Rows from block 13 of the encoder of a small image VQ-VAE, named by matrix and row number. Rows with one number within an expert belong to one neuron, the router's apart. Each number is 128 + 32 x the weight over its row's rms, rounded and kept within 0 to 255. All counts start at 0.
Before each expert's rows are labels from the 100 images, of 14976, where the router gives the expert most weight on average: "colour at peak" is the nearest of a few named colours to the mean colour under the peak. Only what is clearly more common there than usual is listed. The data: short English words printed on busy colour backdrops. In brackets: how many of the 100.
# router: slot weights (encoder.blocks.13.mlp.router.weight, 8x192), inputs 0-95
# gate: expert gate (encoder.blocks.13.mlp.gate, 8x96x192), inputs 0-95
# up: expert up (encoder.blocks.13.mlp.up, 8x96x192), inputs 0-95
# down: expert down (encoder.blocks.13.mlp.down, 8x192x96, transposed), outputs 0-95

# expert 1
colour at peak: black (87)
router.1 [154  86 105 161 117 134 137 147 143 171 130 179 150 123 169 149 165  75 154 172 110 151 167  44 137 102  90 115 171 109 168 179 133 130 124 103 102 183 124  65 139 106 154 161  97 124 140  95 142 136 169 159 126 141 178 140 165 154 128 121 125 134 120 105 126 168  89 129 105 117 167 149 113 171 121 105 123 142  91 143 138  93 154 194 119  87 113 168 155 125 155 165 153 150 189 132]
gate.0 [ 63 131 108 172 188 131 165 121 123  60 129 151 187 127  50 134 138 143 117  69 117  79  39 132 166 129 150 116 156  99  97 110 179 149 142  87 111 145 160 139 123 124 108  99 144 145  96 112 147 169  79 165 128 126 119  74 130 180 152 211 126 166 124 170 133 137 155 159 126 166 129 109 159 140 158 112 102 171 159 161 125 156 153 110 179 101 162 107  64 127 129 118 127  82 114 159]
up.0 [ 91  93 134 174 157 131 160 140 179  51  80 109 147 124 116 157 103 113  82 111 114 101  66 163 161  55 160  98 119 128 119 124 160 174 120 135 108 112 161 154  98 128  65 115 134 110 136 206  96 166  81 169  99 112 105 107 129 139 115 179 109 159 147 153  80 140 166 140 124 150  55 102 170  87 195 124 109 123 160 145 146 135 141  90 145 121 158 115 134 127 125 112 149 109 123 140]
down.0 [115 125 159 159 138  80 116 145 177 148  65 109 123 107  87 125 110  97 116 173 140 150 102 137 153  83 129 128  95 182 145 138  96 139 138 121 131 121  99 154 149  91 100  70 133 127 144  47 112 138 185  96  71 181  85 162  99 101 103 110 155 157 159 100 107 142 105 121 170 148  98 106 167 139 171 135 132 122 163 170 108 149 113 140 171  74  90  91 119 197  83 140 182 123 133  92]
gate.1 [115 128 172 154  65 156  99 102 117 140 113 111  88 175 111 122 203 145 119 156  92 135 162 161 105 118  71 176 104 153 161 105  80 125 110 155 116  87  76 119 147 134 117 171  82 122  90  88 126 175 172 126 148 133 142  93 152 213 191  98 121  67 110 129  93 194 154  99  68  96 109 133 124 102 124 135 110  80  79 170 154 198 141 143 121 156 130 114 106 136 138 134  88  94  63 120]
up.1 [112 124 174 161 131 148 184 138  83 121  49 152 131  91 189 139 124 146  90 144 111 128 153 171 152 138 161  94  91 148 157 186 119  82  84 116 119 103 126 168 132 128 170  96 151 128 175 173 133 139 150  97 137 119 156 105  97 129  61 166 140 159 202 138 184  87 183 122 117 137 128 159  92 132 143  99  84 144 153 148 151 119 198 123 148 117 212 125 142 115 115 118 143 171 141  84]
down.1 [134 133 178 166 105 130 159 146 138 129 197 132 136  97 159 123 191  78 185 129 102  87 118  97 115 206 105 174 108 107 108 107 116 139 121 121  55 135 138 106 136 176 161 134 147 129 139  94 122 185 149  67 120 133 171  82 154 142 141 150 113 119 137 147 187 164 117 186 126  81 185  87 117  90 174 121 135 125 120  75 150 133 153 140 123 154 171  68 134 118 143 137 110 137 151 125]

# expert 0
colour at peak: black (69)
router.0 [ 97 169 156 133 100  66 132 116 109 162 135 201 131  86 161 122  98 138 158 150 158 160 143 128 117 171 100  82  88  98 106 206 174 148 114 118 153  97 123  93 109 100 150 106  55 123 192 100 106 123 121 106 140 167 162 166 109 146 125 141 108 158 123 128 169  99 135 100 184 156 182 115 138 111 113 165  73 102 156  98 118 100  60  95  83 137 113 123 136  90 145 154 138 166 133 137]
gate.0 [156 129 118 134 113 166 146 107 178 160 112 142 161 126 100 170 131 130 122 153  94 221 129 136 104 107  66 102 140 105 104  93  83 122 131 128  49 119 152 132 121 175 165 135 159 125  96 184 168 145  71 172  71 111 170 104 154  87 167 120 142  80 130 161  89 194  82 151  79 129  97 204 132 114  93  87 131 164 104 130 151 131 132 166 135 130 174 125 146 156 112 181 190 118 148 181]
up.0 [149 123 115 131 130 118 137 132 104  78  82 109 203 120 158  81 120 133  91  95 120 157 129 121 146 209 144 130 119 138  62 132 113 146 142 135 138  72  96 117 106 117 129 105 190 133 138  83  86 138  96 100 169 153 177 156 163 128 169 177 180 125 121 126 135  73 120 112 132 196 147 172 125 143 147 138  98 117  70 177 174 156  89 123  94 101  92 148  87 165  88 136 108  74  90 122]
down.0 [135 127 148 134 107 131 172  52 105  98 129 133 162 141 133 123 176 139 153 110 168 112 119 104 176  82  83 129 133  88  50 179 150 166 108  95 180 159 141 128  87 153 118 172 132 132 121 152 145 145  98 162 102 121 128 197 129 169 190 109 150 188 154  95 130 137 104 135  99 129 128 117 149 175 119  59 120 158 106 112  95 178 130 129 110 124 112 163  98  97 123 138 109 107 173 172]
gate.1 [154 155 104 140 115  51  86  83 221 168 104 152  87 206  86 167 154 133 129 102 137 130  96  69 100 136  86  65 157 170  83 164 144 187 134 117 156 144 127 138  64 124 180 126 113 161 110 141 114 152 126 106 114  71 130 133 129 117 120 119  89 144 166 150 137 105 141  90 125 161 115  77 141 169 157 105  70 134 153 112 182 139 150  98  71 166 139 110 153  98 176 146 160 118 105  84]
up.1 [132  50 142 131 129 180 163 107 102 113  72 128 113  93 128 187 175  79  93 111 113 144 130 185 174 104 102 115 144 102 152 101 179 177 144 145  70 113 131 154 134 161 136 152 140 134 144 133 133 133 149 131 130 122 117 161 162 148 113 131  99 127 158 164  81 125 125 139 136 114  73 122 120 169 144 145 126 101  88  35 170 147 114 121 111 130 104 201 100 101 113 106 148 163 100 176]
down.1 [159  70  94 125 121 123 208 146 142 113 143 106 124 135 127 122 148 162 101 102  86 127 139 113 119 110 141 165 156 138  74  95 142 143  99 129 118 201 154 145  44 147 184 160  98 135 132  88 122 134  64 167 180 132 102 146 138 116 129 181 128 140 140 113 112 114 113 105 134  79 156 154  84 133 119 121 116  89 168 117  73 117 123 153  30 150 152 201  90 166  91 134 109 121  91 124]

# expert 5
colour at peak: grey (75)
router.5 [ 89 174 156  69 134 122 156 123 161 124 136 140 116 132 134 124 125 202 185 157 182 155 124 164  75 192 110 127  81  74 135 108 189 125 149 131 135  90 125  92 136 135 130 136 117 124 136 146 161  90  99 103 110 181 102 112 146 205 145 157 164 141 121 163 174 110 131 101 179 152 178 169 118 108 135 145 131 120 131 127 166 156  92  65  90 155  96 144 146 110  93  93 117 156 133 158]
gate.0 [137 100  97 150 167 149  75 142  96  44 168 134 162 136 104 107 101 111 189 106 150 101  89 115 142 110  96 146 159  97 151 101 103 169  89 117 201  89 144 182 135 142 125  89 154  92 128 156 126 134  77 163 169  85 118 147 121 122 111  93 176 103 100 110 119 169 176 155  99 133 154 150 131  96 119 137 150 120 184 148 110 165  89  80  95 117 125 124 138 139  60 105  63  67 130 109]
up.0 [120 146 136 191 120 116 178  67 138 154  42 136 107 110 137 104 112 101 115 147 169 179 192 156 124 147 144 145 169 139  97 133 123 124 146 114 114 120 144 106 157  54 133 169 172 172 139 146  83 145 141  62 104 108 131 182 158 142 106 125 137 167 149 128 162 106 134  90 195 109 133 118 120  96  99 118 130 158  88 100 151 104 158 118  74  94 122 160 133 148 104 148 151 127 174 118]
down.0 [102 155 106 124 152 102 141 137 118 119 114 122 135 122 121 199  82 113 181 166 109 166 168 100 118 101 121 146 146 182 152 111 108  90 182 129 114 158 119 173 130 151 119 139 169 186 115 106 173 137 128 131 162 136 168 117 133 122 126 100 103  66  71  39  73  99  99 169 148  99 201 138 113 132  67 111 163  96 123 144 122  84 119 140 119 141 174 135 132 124 151  63  95 133 100  81]
gate.1 [125 106  66  96 185 103  66 119 142  76 137 130 109 133  67 122  98 130 117 131 169 132  47 105  98 153  80 164 100 123 169  85 102 119 103 125 171  70 140 139 111 135 107 155 131 103 127 140 152  86  56 117 113 171 117 115 128 147 117 107 123 100 127 146 109 128  97  94  94 133 184 161 144 125  62 117 123 116 138 159 102 166 115 106 171 191 116 124 166 139 119 129 100 116 115 131]
up.1 [140 200 190 131 103 115 203  69 102 153  77 145  80  92 190 166 141 133 132 151 143  93 161 165 128 155 177 132 126 175 148  86  95 127 158 108  59 192  96  97 108  72  96 156 114 134 106 136  64  90 150 148 110 147 106 130 169 165  94 164 140 178 166 132 156 114 146 136 174 115 139 100 126 107 178 122  72 135  86  83 168  84 204 121 133 129  86 152 144 142 151 134 187 121 192 123]
down.1 [154 129 130 165  89 187 106 166 146 120  70 171 176 124 126 172 132 104 148 134 155  84 151  93 176  76 121 152 125 127  93 156 132  78 147 135  80 130 110 154 101 137 122 121 148 123 125 148 107 108 114 134 123 129  89  96 154 154 101 158 116  66  93  88  85 129 157 159 117 107 183 134  80 150 130 154 135  76 108 126 104  76 107 143 109 164 171 126  83  99 123  68 145 142  80 167]

# expert 7
colour at peak: grey (100)
router.7 [118 197 116 109 114 122 157 123  99  90  84 104 155 203 123 122 107 129  93  97 151 119  94 122 117 158 150 128  88 140  54 122 109 177 141 175 145 108 131 150  83 207 135  77 150 113 149 156 114 165  90 129 134  98 106 139  87  82 159 145 136 163 158 139 142 109 219 192 142 141  77 121 189  91  96 164 184 122 156  65 122 137  72 125  99 154 156  88 133  70 118 122 122 105 102 124]
gate.0 [ 52 126 183 153 112 129 138  82 166 123 191 144 171 127 133 116 167 101 146 134  85 127 107 183 178  91 115 172 151 103 136 186 164 173 123 146  97 161 135  49 155  68 120 137 125 152 149  72  95 128 142  85 122 155 155 142 176 165 133 118  91 124 124 139 130 162 100 135  95 163 150 196 120 208 124 164 140 139 131 108 109 162  86 168 185 105 143 160 113  85  92 111 122 162 192 131]
up.0 [150 145 101 144 149 140 149 111  68 133  77 139  50 102 139 124 174 114 108 129 119 116 154  82  59 134 134 110 112 116 153 164 154 143 125 128  68 168  89 129 174 106  99  74 116  79 125 134  58 123 112 115 168 110 143  77 156 154  88 143 137 166 177 182 150  58 155  83 144 114 138 107 131 130 125  90 104 136 161  67  97  75 126 152 118 129 123 179 101 137 142 145 168 116 113  99]
down.0 [ 97 184 160 130 174 133 143  68  96 166  81 150 136  93 139  91 100 112  86 102  84  66 106 105 202 135 101 150 120  94  68 114 183  99 150 100  98 111  66  78 112 153 156 156 124 130 154 189 149 139 135 136 186 175 157 157 173  69 156 163 149 206 111 143 158  97 131 148  80 172 106 137 139 127 161 106 147 160 124 143 135 127 161 141  88 154 121 131  81 172 145 132  91 143 128 175]
gate.1 [122  62 105 108 161 154  81 144 114 171 103 127 183 207 156  95 135 142 100 126 137 166  99 122 139 138  74 113  74  98 115  62  95  80 100 128 107 119 135 160  95  89 151 138 116 147 119 107  89 124 109 169  82 131 105 176 102 148  83 112 105 103 165 152 165 160 134 117 201 135 127 129 140 121 129  59 114 176 115 111 126 110  90 170 176 108 155 126 164 161 155 158  83 118 123  77]
up.1 [185 197  97 140 129 167 171 116 107 115 175 106 151  74 113 109 158  97 149 155 127 120 131 121 126  96  64 120 140 161 134 136 136 102 140  91 108 185 115 184  80  97 173 129 138  82  83 133 141 135  81 126 173 190 117 116 113 160 167 140 135 104 137 130 137 112 121  85 188 143 119 103 168 112 125 134 167 103 135 147 168  96 120  81 121  90 136  93 133 121 149 130  94 149 185 119]
down.1 [ 58 123 149 163  77 143 110  77 103 187 109 105 118 157 128 158 135 105 122 141  86 143 109 123 144 137 157  93 184 104 111 131  99 138 148 163  93 156 100 112 155 120  70 149  80  95 167  90 145 143  60 100 149 152 150 170 158 166 138 175  96  93 128 127 133 159 117 128 121 181  81 170 110  79 110  95 109 129  75 152 115 168 137  78 113 112 104 118 153 128 109 114 136  78 159 116]